{"win_length": 400, "depths": [3, 3, 3], "merge_dims": false}
Rows from block 2 of a small sound classifier, named by matrix and row number. Rows with one number belong to one channel. Each number is 128 + 32 x the weight over its row's rms, rounded and kept within 0 to 255. All counts start at 0.
Before each channel's rows are labels from the 100 clips, of 14848, where the channel reaches its highest value: "top examples" is what is common among them. Only what is clearly more common there than usual is listed. The data: single English nouns, adjectives and verbs, spoken by a formant synthesiser in many voices. In brackets: how many of the 100, against the usual share in percent.
# convs0: first 3x3 conv (model.blocks.2.convs.0.weight, 96x96x3x3, each kernel summed), inputs 0-95
# convs1: second 3x3 conv (model.blocks.2.convs.1.weight, 96x96x3x3, transposed, each kernel summed), outputs 0-95

top examples: intonation: rise then fall (51 vs 23.6)
convs0.19 [128 184  77 107  89 100 115 128  96 109 158 113  87 111 105 128  96 136 161  90 138 122 117 122 177  89  75 126 171 105 118 129 180 104 116  82 116 127 179 101  92 169 109 171 121  85 144 186 126 143  76 161 143 137 173 104 126 148  98  75  98  52  52 112 148  92 139  64 124 149 157 122 150 158 140 131 121  85 170 129 151 158 168 182 102 152  76 146 138 179 115 146 141 165 129 157]
convs1.19 [166 189 138 143 184  98 111 138 131 132 117 149  71 141  79 154 138  90 133 127 204 143 113 193 147  97 118  87 108  78  83  90  93 146 101 141 120 116 127 175 117  96  86  55 153 112 101  72 138 139 136  75 112 118 181 160 124 100 108 122  89 134 135 105 143 127  78 148 167 131 165 130 154  90  84 131 131 115 134 113 147 146 143  89 119 161 101  61 101  77 158  89 173 169  94  89]

top examples: clipping (26 vs 8.3)
convs0.22 [171 108 133 181  98 136  82 118 153 103 110 163 107 181 116 177 176 185 143 109 134 120 143 166 130 178  90 106 105 126 119 161 113 145 114 119 199 121 144 144  28 127 145  88 118  98  77 131  80 136 131 114 111  96 117 217  93 107 111 157 108  73 151 137 184  85 106 117 131 148 153  56 126 121 112 108 116  84 149 146 108 165 108 141 147 102 153 150  70 104 101 163 106 146 128 134]
convs1.22 [101 102 118 172 100 102  89 139 152 134 129 177 117 197 108 183  10 136 118 162 121 122 130  86  61 100 126  81 119 158 122 121 133  86  97  91 133 108 119 104  92  63 134 130 158 133  49 104  73 124 119 112 164  96 153 120 177  84 108 141 134 171 134 152  65 130 172  97 137 170 121 134 101 145  95 150 136 142  86 136 107 175 126 108 142 161 136 158  96 166 109 133 126 124 140  98]

top examples: intonation: flat (57 vs 23.7); /ə/ (27 vs 7.8); clipping (26 vs 8.3)
convs0.53 [ 94 109  69  95  85 148 111 120 144 116  80 172 117  36 120 109 123 128 149 106 146 121 123 140 168 176  85 129 136  91 113 140 139 112 207 134 148  78 137 112 149 155 147 105 175  93 187 176  99 168 140 135 187 172  94 115 170 145 107 120  89  97 145 184 111 132 129 107 109 152 128 107 163 190  71 114 180  73 131  95 113 136 117  71  99 147 116 108  72 139 147 135 152 138 116 153]
convs1.53 [184 144  89  97  71  86 145 146 113 140  68 110 132  88  73 110 147 100 125  98 194 126 138 104 141 126  94 152 117 136 140  95 116 143 151 115 240  92 126 153 156 145 123 115  69  90 146 143 119 177 149 100 152 118 198 210 127 124 144 131  90 192 168 124 148 137 118 132  79 106 122 113 108 132 127 115  92 172 147 139 142 107  78  61 113 142 141 155 139 118 128 158 126  86  96 152]

top examples: /d/ (47 vs 22.8)
convs0.73 [144 107 167 132 116 132 158 166 127 110 137 123 105  72 195  87 108  87 127 201 124 135 116 115 148 121 129 116 109 146 151 126 139 147 151  89 119  98 141 129 144 145 152 191  95 112  97 144  74 102 106 102 104  96  91  72  48  95 154 110 172 166 104 116 161 134 209 147 176 167 132  75 114 108 186 154  57 106 143 120 123 134 158 128 145  57 127 146  65  92 113 126 148 103  99 128]
convs1.73 [121 180 145  79 140  96  75 114  98 128  92 139  81 126  87 132 114 207 115  37 125 143  97 188  92 119  73 101  98 131 159  92 122 113  81 163 122 140 105 107 103 117 123  85 112  79 150  82 103 108  92 135 108 114  89  93 160 149 150 121 131 115 168 155  80  93 106 145 123  97 172 111 112 156  68 127  99  97  59 107 139 131  99 133 162 130  58 137 116  98 133 152 100  86 118 154]

top examples: mains hum (72 vs 12.6)
convs0.70 [141  80 136 115 109 101  67 138 130 110 116 115 125 142 148 158  77  85 117 148 115  86 103 115 174  85 142 108  86 142 153  90 154 106 161  81 156 130 103 110 119 106  96 170 171 166 105 153  58 198 129 110 123 126 199 139 163  82 106  94  71 185  85 123 123  98 170 133 111 171 127 132 111  89 112 139 123  93 132 115 176 110 164  80 128 138 138  67 120 122 180  65 176 132  90 108]
convs1.70 [ 89  84 119 104  99 123  66  40 106 103 154  97 166 150 136  74 113 153 132 155 102  99  94 110  92  88 137 104  96 154  76 104  98  80  89  93 104  86 163 129 117 128  99  85  85 122 112 155  83 131  98 163 118  46 137 146 170 157 135 112 180 139 121 116 139 140  92 144 124  86 108 103 150 120 119 154 100 155 144 109 120 149 106  67 114  24 128 135 116 172  96 111 110 124 102 121]

top examples: clipping (36 vs 8.3)
convs0.95 [131 114 125 111  85 158  48 122 140 104 115 142 163 117  89 118 160 168 139  73 155 125 153 118 166 169 134 163  95 141 128 107 119 236 195 110  99 137  57  75 122 180 176 145 123 124  90 108  75 102 157 137 137 125 122 207 129 138 121 100 145 139 150 112  75  97 113 118  64 113 101 136 173  92 138 150 145 177 113 124  88 171 127 103 108 123 152 112 109  83 126 147  99 115 123 104]
convs1.95 [120 173 149 143 155  50 143 145 168 129 115 166 161 155 181 180 126 172 148 157  84  91 111 107  98 120  91 140  93 142 148 157 119 152 137  97 157  78 154 152 159 140  94 122 163 132 109  83  98 118  68 116 178  88 124 136 223 109 139 139 195 122 170 139 138 117 102  86 168 140 128 112  70  43 155 110 104 127 132 119 163  95 131  89 115 169  95 135  98 174 117 110 128 116 153 120]

top examples: voice: child-like voice (81 vs 25.7); intonation: rising (80 vs 23.7); /ɝ/ (35 vs 13.3)
convs0.24 [102 177 141 107 116 111  89 116 207 102 141 104  84  59 210 134 103 164 161 148 158  62 106  68 110  98 110 149  78  98 111 107 134 157  93 145 162 121 127 114  98  84  64 142 123 120 186  94 127  94 118  92 127 124 130 109 156 128 154 117 178 102 135 142 123 133 173 125 116  95  93 178 149 118 172 156 117 108 175 141  87  95 149 100 110  96 200 169 128 150 131 114 118 180 132 112]
convs1.24 [104 104 158 167 130 123 157  66 136 131 106 102 116 154  73  59 149 107 115  44 139 159 105 156 148 120 135 152 120  72 132 159  99 149  64 140 154 130 109 143 141  46 135 108 178 141 132 128 106 134 146 126 120  89  73 117 135 135 151 174  87 127 178  83 154 215  98 158 143 129 140 165 140 148  98 127 105  75 128 118 115 122 126 127 155 100  78 135 182 133 152 120 168 192 181 139]

top examples: /k/ (60 vs 18.4); clipping (30 vs 8.3)
convs0.71 [ 78 130 117 167 124 177 125 153 155 108 117 106 119  81 107 158 185  69 131 129 108 125 152 127 111 166 111 122 121 109 120 134 154  87 151 146 154 164 116 139 201 159 148  54 126  73 145 132 142 151 116 149 105 175 108 142 103 146 133  98 108  73 133 128  43 133 138 148 146 118  99 132 201 203  97 123 109  98 145  94  91 169 105 137  91 117  61 149  84 145  93  62 130  76 110 130]
convs1.71 [130 112 101 120  97 129 139 104 131 136 139 140 101  85 120 164 201 104 140 106 180  98 129 105 162 115  74 127 135  83 115  49 121 124 147 133 144 193 146 158 137  94 135 149  62 125 144 143  85 174 164 114 139  81 144 212 114 222 120 158 121 147  94 129 130 119 131 118  91 155 133 145 142 134 175 124 220 162 119  85 150  96  94 100  80 164 144 120 108  94  83 140 146 133 153 137]

top examples: voice: child-like voice (54 vs 25.7); /w/ (37 vs 7.9)
convs0.61 [109  35 123 128  74 126 127 141  94 158  63 127 121 166 100  89 110  84 173 155  98 119 103 121 161 114 173 143 122 129  94 109 154 151 164 140 103 187 108 114 175 134 119 112 117 120 151 168  95 122  74 127 114 139  98 100 135 155 102 112  41 103 138 137 112  81 156 158 179 147 140  74 139 124 132 199  93 127  83 157 142 129 127 124  84 113 179  83  88  65  89  93 151 112 119 143]
convs1.61 [124 120 110 155 141 117 130 142  85 121  86 128 133 142 128 135 115 167 136 199  96 159 192 142 120  86 160 154  95  84 178 125 111 101 127 129 110  81  78 145  86 147  91 181  99 132 122 139 106 129 184 142 124  86 106 192 104  62 103 118 199  93 116 115  98  97  92 110 132 135 158 143  65  99 146 160 114 137 171 116 130  81 147 159 101  58 119 103 125  62 101 107 159  62 153 132]

top examples: voice: low voice (64 vs 25.1)
convs0.45 [129 121 144 131  92 109 135 129  76 148 131 105  87  67 153 123 146 103 108 101 112  88 141  97 109 109 117 112 131  93 144 187  90 116 102 144 163  87  76 191 153 137 142 124 142 156 146  91  97  83 153 112 104 182  86 154 135 175 120 108 139 170 162 152 123 136 128 144 127 156  74  59 165 139 135 185  33 131 102  55 120 121 183  89 131  78 167 141 159  86  93 105 149 149 153 129]
convs1.45 [119 139 216 127 122 136 143 120 144 160 110  83 136  91  83 102 164 112 119 127  99  94 146 132 209 154  77 145  93 159 166 218 104 107  91 126 116 168 186 193 107 102 187 131  62 132 169 135  74 154 102 157 145 148  99  81 143 114 133  98 118 116 167 129  62 141  78 118 132 101 137 125 129 116 101 142 145  70 126 141  95  81 119 146 139  86 128 156 148  91 133 149 129 139 147 133]

top examples: voice: low voice (65 vs 25.1); white noise (43 vs 12.2); pink noise (29 vs 12.4)
convs0.41 [121 113 118 198 155 152 166 148 112 121 157 116 133 173 149 200  89 165 136 151  90 108 106 163 130 124 162 125  86 151 140 133 141 168 146 109 129  73  97 150 140 119 143 123 140 105  92 120  66 116  75 105 149 137  63 103  83 147  84 143 135 108 135 134 150 123 143 131 137 123 129  37 112  70 188  83 114 143 135 158 177 181  98  89 131 105 147  83  56  95 105 136 134  61 109  98]
convs1.41 [108 201  85 107 127  72 149 117 117 139 103  96 113 105 136 111 101  88 122 144 133 150 128 101  79  93  91 118 114  78 130 101 108 104 134  91 117 112  95 105  92 122 166 166 153 111  83 125  94 128  67 162 152  69 112  54 122  94  88  97 163 119 106  90  58  88  86 131 137 154 140 131 145 190 118 124 144 132  83 122 109  98  82 110 111  94 150 153  95  80 107  67 129  78  79 178]

top examples: intonation: flat (67 vs 23.7); /ə/ (28 vs 7.8)
convs0.36 [ 27 109  98 102 165 131 111 131 104 146 141 189 131  74 143  86 135  95  94 105 143 101 140 118 154 133 179 128  94  90  87 115 147 117 153 101 163 108 137 108  81  98 160 198 129 152 137 120 124 115 131 136 182  99 161 164 165 127  73  48  82 111 112 123 132 145 129  65 155 156 169 161 145 159 127  85 122  92  53 158 185 142 156 152 140 115 134 143 178 102 108 115 137 133 161 121]
convs1.36 [151 165 175 140 160  77 128 134 137  99 125  91 102 111 124 142 129 124 115 128 139 120  89 124 100 153 150  95 188 158 142 149 133 107 130 116 134 138 155 165 125 120 170 129 119 115 134 149 111 102 106  62 209 121 132 152  61 107 111  77 108  90  79  34 151 136 103 171 158 100 121  95  81 130 142  17 117 171 151 111 162 109  96 150  71 103 132 160 159  86 169 127 115 136 132  91]

top examples: voice: low voice (85 vs 25.1); intonation: rising (65 vs 23.7)
convs0.7 [111 144 127 147 108 109 135 157 136 120 107  90  70 153 129 203 123  72  92 148  77 137 104 131 182  67 140 103 120 152 101 143 116 152 144 109 147  87 150 113  85 140 142 155 127 129 151 127  79 164  65 109 154  97 141 100 128 115 168 142 139 136 119 129 138 118 157 115 178 193 109  59  51  98 180 159  79  70 162 102 158  87 122 128 160 106 193 135  71  86 130 133 117 158 100 132]
convs1.7 [137 131  63  75 119 151  64  75 123 123 137 143  93 147 195  81 137 136  71 109  75 115 149 134 157 118 106 152 119 127 119  99  80 140  37 119 137  58 136 110 124 103 102 101 117  68 132  74 120 111  76 125 135 132 115  54 157 109 111 133 121 122 166 118  98 108  66 141 180  98 141  74 128 102  38 117 101 135 141 112  98 127 153 131 135  99 106 121 134 105 158 145  97 138 135 118]

top examples: voice: child-like voice (79 vs 25.7)
convs0.2 [100  86 119 134 117 131  80 147 140 105 142 137 173 166 143 110  81 130 103 138  92 216 144 111 128 131 139 136 130 131  94  88 213 129 125 154 237 139 117 141  77 158  89  94 125 175 100 141  60 147  96 128  98 105 102 123 143 106 106 117  86 125  95 155 111 157 153 120 117 106 131 114 124  89  77 127 156 138 117  73 122 115 121  49 143  75 152 160 198 116 114  99 122 119 124 168]
convs1.2 [146 127 182  98  97 135  91 169 164 141 100 101  55 218 133 115 104  72 145 107 171 166 113 112 119 157 101 152 120  66 111  80 160 102  82 117 164 117 118  93 144 143 107 117 150 159  93 124 123 148 163 155  84 111  80 108 114  79 119  74 144 219  98 124 182  83 100 155 103 114  95 144 104  81 154  83  99 163 111 138 137 119 112 129 135 188 145 146  89 118 135 108 115 123 127 149]

top examples: intonation: rise then fall (83 vs 23.6)
convs0.20 [132  91 107 173 125 122 119 157 142  99 189  76  97  96 111  77 100  72 172 138 117 138 113  77 102  95 142  86  84 135 125  78 129 113 117 142  89 133 119 121  64 104  80 142 150 146 208 153 133 154 114 142 145  95 154 109 115  96  86 154  59 153  89 106 124 134 124 139 167 181  97  99 133 136 107 196 109 142  90 155 151 122 186 124 101 143 198 101 106 141 146 172  92 171  92 142]
convs1.20 [ 96 165 143 103 103  96 164 153 148 106 168 117 160 175 108 151 200 147 133 121 115 156 222 148 170 130 164  75 142 133 100  96 125 118 116 130 105 119 153 174 171 163 105 166 106 101 143 106 198 127 155 112  86 129 160  63  68 113 106  97 144 148 159 107  83 130 172 100 150 130 120  83 135 141 103 135  83 165 138 178 134 171 100  96 198 104 129 130 155 110 147  83  96 175 126 118]

top examples: intonation: falling (51 vs 24.1)
convs0.91 [100 170 147 156 149 154 101 133 151 150  62 150 168  97 108 132 160  91 142  89 114 142  96 151  97 131 105 126  71 152 185  91 167 165  80 127 108  97 109 130 109 119  71 127 105 108 176 157 140 119 197  85  92 150 119  89  95 100  93 130 163 117 170 179 135 118 137 141 133 174 142 172 147 140  49 103  75 146 101 206  99 160 122 111 111  83 122 125  98 177 119  79 124 127 136 170]
convs1.91 [ 67 182 154 109 122  89 143 161 105 168 131 106 112 124 167 155  79 132 117 124 139 216 121 139 150 123 126  87  88 101  41 134 102 101 107 193 146 138 135 102 124 116 144 149  86 164 126 152 156 114  73 115 126 167 141 142 115 164 113  74 127 113 131 125 135 144 176 172 117  98  58 166 114 164 151 119 134 179 119 127 104 158 150 121 110 134 120 137  70  57  92 109  78 102 123  61]

top examples: intonation: rising (86 vs 23.7); /ə/ (26 vs 7.8)
convs0.48 [122 115 143 126 153 128 137 118 164  81 195 186 170 120 161 190 155 116 117 129 176 105 135 100 173 115 104  86  80 146  66  93 146 166 116 103 138 134  92 108 119 170 138 121 159 124 106 161 154  93  97 123 127 132  88  99 111 171 104 125 112  89 133  82 141 124 159 138 156 168  99 120  71 138 156 106 104 181  94 103 191 178 159 113  97 112 137 130  70 110  81 192  45  97 115 133]
convs1.48 [ 91 128 116 152 125  34 113 102 127 152 114 171  97 132 148 175 117 189 122 109 116 119  90 159  87 175 131  45 169 133 154  98 100  99  50  92 134 166 108 167 129 138 127 126 143 131  97 122 149 100 110 160 162  86 129 153 166 139 164 154 152  94 123  76  92 123 143 142 161 168 165 140 163 150 110 199  99 149  85 145 137 158 118 151 131 177  74  96 125 137  81 112 128  93  76 107]

top examples: intonation: falling (84 vs 24.1)
convs0.82 [103 125 142 157 126  82 153 126 118  97 161  69 151  70 127 110 108 115 142 104 177 133 104  69 131  95 160 121  94 165 132 133  98 189 147 152 104 124  31 209 138 119 139 185  95 151  96 149 146  83 109 139  90  83  79 147 135  91 138 235  98 121 139 156 150 159 148 139 132 132 127 120 150 119 127 110 127 158 107 126  79 107 162 137 128  73  95 102 130 112 105 155 112  84 147 170]
convs1.82 [122 115 111  89 178 187 123 157 176 205 124 131 190 124 136 124  96 161 179 121  98 113 144 132 126  95 104  94  44  69 148 137 100 161 147 105 158 136 124 119 121  96 116 160  87 130 124 155 103 140 165  74  86 150 142  91 119 128 122 106 132 162 108  80  81 156 135 111 138 151  69 162 113 113 101 164 183 128 159 100  80 137 127  42 120 125 131 147 116 194 115  88 139  92 127 170]

top examples: intonation: rising (84 vs 23.7); voice: low voice (58 vs 25.1)
convs0.80 [116 111 145 143 166 170 137  98  87 170  59 130 130  93 105 132  72  75 211 171 133 174 165 136 125 127 112 108 144 135 160  83 113 151 117  65 135  42 120 168 149 108 125 141 105  93 164  74  80  98 121 175 173 150  96 129 129 183 139  96 100 145 126 132 132 157 158 171 115 137 141 154 133 118 113  51  95 141 115  94 195 109 116 100 108  74 130 150 133 121 102 128 111 107 151 108]
convs1.80 [ 48 113 120 105 125  70 168 125 126  71 134 104 124 142 151  91 153  95 146 124  73 185 131 101 126 195 129 135 164 119  67 122 181 100 113  88 184 110 150 178 113 114 117 104 143 134 121 124  96 138 142 158  63 125 129  82  90 114 203 113  76 130 142  84 140 150 102 115 117 142 201 130 125 133 125 144 145 183 104 120 154  97  74 131 149 149 136 129 114 133  67 116  91 118  95  68]

top examples: voice: low voice (69 vs 25.1)
convs0.27 [119 104 167 143 143 136 168  67 108 143 111  99 161 159  31 103 245 137 132 119 145 149 141 130  75 132  65 150 116 111 162 152 175  81  97 151 117 145 109 152 125 135 108 167 160  99 127 159 135 117 101 105 105 142 109 125 129 101 142 167 151 112 176 212 145 163 133 110 103 143 137 110  77 195 111 126 111 100 122  79 111 130 148 142 111 143  89 162 105 114 107 100 131 153 170 176]
convs1.27 [114 167 138  87 156 118 114 117 154 167 111  83 165 136 100 146 108 166 124  60  96 111 115  82  99  96 113  73  67 105  99 151  80 116  87  96 161 179 121 191  64 142 120 134  44 116  98 137 123 114 136 140 164  73 105 156  92 161 147 137  97 104 114 123 110 115  84  86 194 101 110 132 118 157 187 111  94 168  96  92 123 122 136 173 129  75 163 169 147 139 109  99 132 117 109 120]

top examples: voice: high voice (54 vs 24.9); clipping (25 vs 8.3)
convs0.38 [125 139 132  94 128 122  77 107 132 156 108 121  93 150 163 158 178 199  84  74 118 151 152 151  84 136  98 135 177  99 135 141 129 112  95 108 114  91 115 154 130  98 141 193 150  87 141  83 125 115 126 173 118 109 163 137 154 133 133 133  70  75 167 160 154 147  54 113 137 109 106 169 201 123 149 132 135 124 136 137  92 187 157 159 120 187  58 171 168 169 197 128 124 131 127 159]
convs1.38 [116 110  84  72 172 117  99 116 115  88 125 103 105 130 115 104  27 101 168 140 110  83 122 149 115 128 147 182  68 138  85  95 125  92 109 122 154 121 152 115  80 146  99 102  98 118  93 123  90 142  80  88 164  63  93  78 170 131 126  81 127 145 172 130 134 143  92 111 175 131 110  85 110 132 113 166 144 117 115 133 129 120 157  75  71  75 171 118  85 102 120 151 101 133  67  89]

top examples: voice: low voice (61 vs 25.1); intonation: flat (51 vs 23.7)
convs0.56 [129 117 147  71  94  60 158 146  63 140  78 107 113  78 151  69 124 151 121 102 137 109 156 119 197 162 113 134 115 128  72 123 129 146 179  70 133  81 132 144 138 193 144 128 116 104 109 161 121 116 127 147 144 170 128 132 140 167  76  53 118 137 113 134 101 143 114  54 177 125 104 136 129 140 168  58 123  91 183 126 166 124 142 138  85 141  94 116  90 138 168 173 147  97 129 150]
convs1.56 [127 163  80 137 191 129 122 121 118 123 120  76 107 156 115 141  70 111 113 187 115 149  84 155 139 127  92 121 173 116 112 115  96  86 150 125 174 124  98  88 145 155 151 121 132 137  98 110 119 116 176  82 135 112 127 180  85  95 143 145 135 140 147  63 110 103  64 107 132 155 215 106  95 130 111  67 107 131 132 111 178  77 120  99 176 117 176 124 139 134 144  94 208 121  53 125]

top examples: voice: low voice (95 vs 25.1); intonation: falling (71 vs 24.1)
convs0.89 [107 158  92 129 161 113 125  93 118 137  77 127 133 144 168 105 112 156 165  99 156 103  70 123  62 126 169  91 135 132 166 144 152  82 107 123 180  88 149 152 101 133  87 111 112 115 100 133  92 166 150  91  63 155 140  81 102 161  59 149  81 151 120 213  98 124 162  89 154 123 172 119 176 123  90 158 154 145 119  87  89  86 106  70 127 154 152 168 179  93 121 133 115 113 125  90]
convs1.89 [139 146 179  93 126 184 127 107 135 209 142 154 126 116 101  94 135  98 142 100 101 149 122 154  81 162 118  97  64  54  87 113 130 147 125  91 150 134 111 105 109 127  92 164 123  72 138 158 104 165 152  79  85 166 134 107 141 137 152 140 118 144 125 157  81 110 117 132 113 119  61 132 171  96 104 140 147  71 170 117 119  65  79  40  92 124 126 127 114 200 105 138  92 109 150 127]

top examples: voice: child-like voice (63 vs 25.7)
convs0.46 [129 139 109 100  83 124 122 122 127 145 107 145 114 138 129  67 188 149 114 109 107  60  87 131 181 188 141 162 124 195 119 101 129 135 100 123 113 139 107 107  88 125 143 158 121 140 162 174 120 196  90 143 125 127 190  94  68  93 202  85 145  76 124  91 166  95 117  90  99  78 153 129 131 197 104 162 151 142  81 131 142 143 109 135 132 166 109 169 164  71 163 135 112  96 118 124]
convs1.46 [135 142 107  49 142 145 168 150 122 105  96 142  80 110 134  74  71 110  57 116 126 144  81 134 152 129 139 137 170 175  63  94 118 141 106 102 128 100 111 148 126 119 150 166  94 135 127 160 151 128 159  50 124 191 144 170 166 122  96  97 120 160 128 130 118  89 150  88 133 142  94 130 107 129 153  79 125 138 134 122 134 115 134 177 122  94 182 123 221 219 113 147 144 163 141 136]

top examples: mains hum (55 vs 12.6); /ɝ/ (31 vs 13.3); clipping (30 vs 8.3)
convs0.68 [117  86 122 166 154 130 148 133 123 121 117 117 167 159 161 118  56  32 116 163 132 129  97 117 145 129 154 113  97 121 136  98 139  98 207 114  97  90 149 113 142  92 103 108 138 159  37 123 110 159  75  99 139 105 132 140 139 108 121 121 182 141  70 117 106 171 161 169 177 124 128 135  52 148 114 113  60 115 127 119 142 129 136  74 182 126 163  92 151  98 134 138 153 110  61 125]
convs1.68 [103 140 125  79 102 123 114 102 118 117 115 103 110  96 145 118  95 124 149 115 112  90  52  81 114  96 114 112 122 121  83  90 124  86  79  72 159 167 130  95  63  84 113 117  71 117  75 107  86  99 142 153 133  82 119  91 167 143 121  91 107 176  86 155 104 129 123 106 110 108 115 106 165 104 155 114 105  65 147  85  99 128 154 116 129  64 124  63 117 129 119 123  80  64  72  73]

top examples: voice: child-like voice (53 vs 25.7)
convs0.17 [140 189 147 118 127 134 129 128  48 110 130 102 145  91  96  98 199 110 121  84 151  83 121 151 109 139  97 142 132 106 119 121 149 129  82 140 151  97 169  94  77  85 109 232 104 214 139 132 108 110 143 118 117  95 150 153 120 135 126 122 150  93 110 117 128 159 114 131 195 148 112  47 149 128 132 113 139 187 181 131 131 118 164 137 112 172 110 127 109  71 150  83 129 151  79 105]
convs1.17 [158 145 172  72 117 146  96  70  14 143 133 102 116  43 127  85 112 100 147 106 112  56 134 155  91 128 129 133 156 133 141 149  99 142  92 130 104 129 106 149 153 107 111 110 161 122 145  86 100 116 123 126 143 115 128 133 123 163 119 162 155 132 141 136  77 100 112 122 184  66 145  97  94 139  95 183 141 125  64 131 136 109 115 189 116 159 187  89 148 160 180  81 133 141 153 139]

top examples: intonation: rising (62 vs 23.7)
convs0.33 [152 139 100  72 169 157 155  76  90 134  89 183 158 148 123 123 114 133 178  98 153 229 138 119 178 113 123 224 148 100 119 111 161 181 120 177 138 109  81  96 126 100 167  93 120 135 156 130 135 141 122 158 156 167 131 161 104 141 114 126 150  73 132 108 145 126 110 120 124  89  90 152 137 148 115 182 106  56 123 153 162 101 137 135 120 160 114 121 122 154 110  88 140  40 128 110]
convs1.33 [131 141 158 105 161 124 142 123 162 140 158  99 152  93 122 136 111 108 156  81 119 170  96 134 166 141 114 158 115 115 126 128 153 138  90 139 169 137 188 184  87  96  92 148 151 158 140 152 117 207 161 140 130 156 148 109 153 127 209 107 137 162 157 148 126 105 121 101 193  94 160 162  78 120 123  96  91 144 116 121 127 112 147 212 182  98 137 176  48  88 119 107 150  51 166 132]

top examples: intonation: rising (69 vs 23.7)
convs0.14 [113 171  74 141 144  80  76 133  76 112 132  96  94 101  56 125  96 158 150 133 124 136 149 107  57 209 170 109 111 124 122 101 141 116 150 158 155 133  54  76 125 100 118 172 102 159 158 143 142  98 138  89 178 111 130 148 118 129 111 124 130 112 171 141 114 150 196 202  79 166 153 142 146 149 116 111 132 157 129  71 179 111 148 104 131 125 112 180 151 103 160 143  87 108 160  99]
convs1.14 [151 119 115 131 116 214 155 127 187 159 122 194 150 116 111 126 128 131 117 106 183 124 130  91 144 126 120 106 210 142 136 133 136 141  85 115  85  99 158 102 121 102 121 166 181 109 120 129 172  73 120 233 127 123 137 150 149  96 179 149 166  72 175 177 137 124 126 149 130  61  98 130 118  74 125 215 140 125 160 117  70 124 121 125 121 127 144 148 136  91 110 103 127 137 136 132]

top examples: intonation: rise then fall (92 vs 23.6); voice: low voice (82 vs 25.1)
convs0.75 [115 119 117 167 111 148 127 140 114 101 126 147 141 119 138 111 114  92 203  70 102 133 165 126 117  71 102  90 135  75 122  96 143 117 116 151 131  67  88 140  84 147 203 134 127 127 151  90 135 114 136 178 188 109 166 112  62 136  84 171  84 116 145 103 121 175 116 102  98 138 109 138 197 124 111 211 147 126 144 206 156 171 145  82 124 149 146 138 141 161 164 180  99 121 121 101]
convs1.75 [134 166 226 121  95  97 157  86 129 150 122 124 142  98 166 127 120 116 173 134 159 149 169 148 139 158 153 134 123  96 165 127 104  77 103 147 143  75 142 124  93 109 129  94  97 121 112 120 148 202 108 132 144 112 133 109 145 182 148 101  84 122 150 125  97 138 172 131 113 106 154 138 140  94 112 154 110 154 117 172 105 197 122  79 241 104 147 134 113  45 141 140 132 142 184  84]

top examples: /k/ (43 vs 18.4)
convs0.25 [116 124 134 144 104 124 143 127 145 104  69 102 124  69 115 126 136 104 128 165 118  72  68 134 105 168 133 130 175 141 178 135 105 116 105 116 152 109 125 117  82 140 125  91 123 134 203 128  94 139  66 122 104 147 128 128  98  71  98 142 150 136 119 154 113 158  53  58  58 194 156 119 171 136 169 128 105  28 124 123 141 190  82 114 130  85 128 142 159 157 118 117 149 134  91 133]
convs1.25 [231 181 104 109 131 132 170 118 117 169 163 115 109 115 132 123 111 140 135 127  84 100 163 175 139 154 188 173 127 145 110 158 115 122 160 158 146 113 114 133 113 100 102  94 140 111 180 157 216  39 114 111 156 116 102 107 123 137 127 121 129 122 119 151 194 112 118 144 126 125 146 186 144 136 111 157 197  86 137 136 109 107 156  73 101  99 149 134 162 134  72 173  93 101 172  96]

top examples: voice: high voice (53 vs 24.9)
convs0.92 [158  90 198 132  96  75 101 115 156 108 151 188  86 128 209 155 156 146  95 106 168 139  99 114  85 101 104 114 159 132 119 179 145 177  80 122 133 190 100 132 148  98 100  94 144 140 129 153 115 106 145 132 101 105  55  95 164 182 118 189 132 100 135 189 162 173 166  93 142 116 107 182 133 121 119 144 113  89 153 135  93 111 136 139 180 134 161  79 146 138  78 155 115 115 126 139]
convs1.92 [ 87  99 139 129 126 126  75 114  27 154 144 133 111 156 110 141 104 192 174 124 141 132 132 154 126 119 122 120  55 131 170 100  95 128 125 149 131 141  79 116 116 165 131  66 157 144 126 177 125 131 120 102 191 162 121  84 179 142  53 136 182 142 176 124 173 151 164 110 150 137 143 132 160  62  88 165 142  69  92 160 148 134 115 134 118 174  73 165 153 121 122 160 118 122 105 128]

top examples: clipping (28 vs 8.3); /g/ (26 vs 5.7)
convs0.55 [160  66 144 127 132  69  87 141  76 113 118  89 125  87 117  93 120 153 116 160 135 113 158 151 111  92 170 117  89 124 166 177 123 118 139 103 161 125 149 191 103 143 103 149  80 146 119 114  43 118 133  97 112 101 116 156 159 116 131 152  79 112 143  97 108 136 112 155 182 145 132 115 176 152 130 130 124 101 134  80 169 123 123  95  96  88 254 207 130 100  86 137 120 126 125 117]
convs1.55 [181  85  94 157 100 110  75 123 116 149 118 146 107  84  71  80 114  91 141  52 138 172 117  74  90 130 117 150 107 122 108 180 159  95 149  51 143  94 116 134 116 134 133  84 177 162 130 115 132  85 128  98 204 107 117 157 160 126  59 126 148 108 148 143 121 102 165  87  97 161 120 105  81 152 124 137 125 113  85 133 133 118 124 147 106 152 131 173  87  94 177 112  80  89 185 125]

top examples: intonation: rise then fall (53 vs 23.6); voice: deep voice (51 vs 24.3)
convs0.50 [118 126 163 142  99 183 125 122 131 183 133 164 111 143 145 132 136  79 118  76 120  74 169 134 182 140 141 114 129 127 111 145 222 133 149 136  86 111 110 122  90  87 150 171 139 138 105  93 116  52  78 134 112 112 161 110 171 104 132 106  51 138 131 136  60  89 117 146 125 147  80 162  84  98 194 124 111 127  77  68 135 142 131  90  99 152 136 110 139 178  84  92 110 147 125  99]
convs1.50 [ 80 128 128 175 141 104  86 121 133 126 150 108  79 103 137 143  88  75 125 163  96 126 112  94 110 180 105  90 120 115 139 136 111 167 131 117 126 128 124 110 114 127 135 118  91  87  76  90 163 105  58 131 110 155 132 233 148  30 119 107 132 133 143 139 181 161 141 141 216 136  91 167  58 139 133 159 110 166 105 101 110 133 157 169 107 157 171 134 104 145 167 116 122 130 143  98]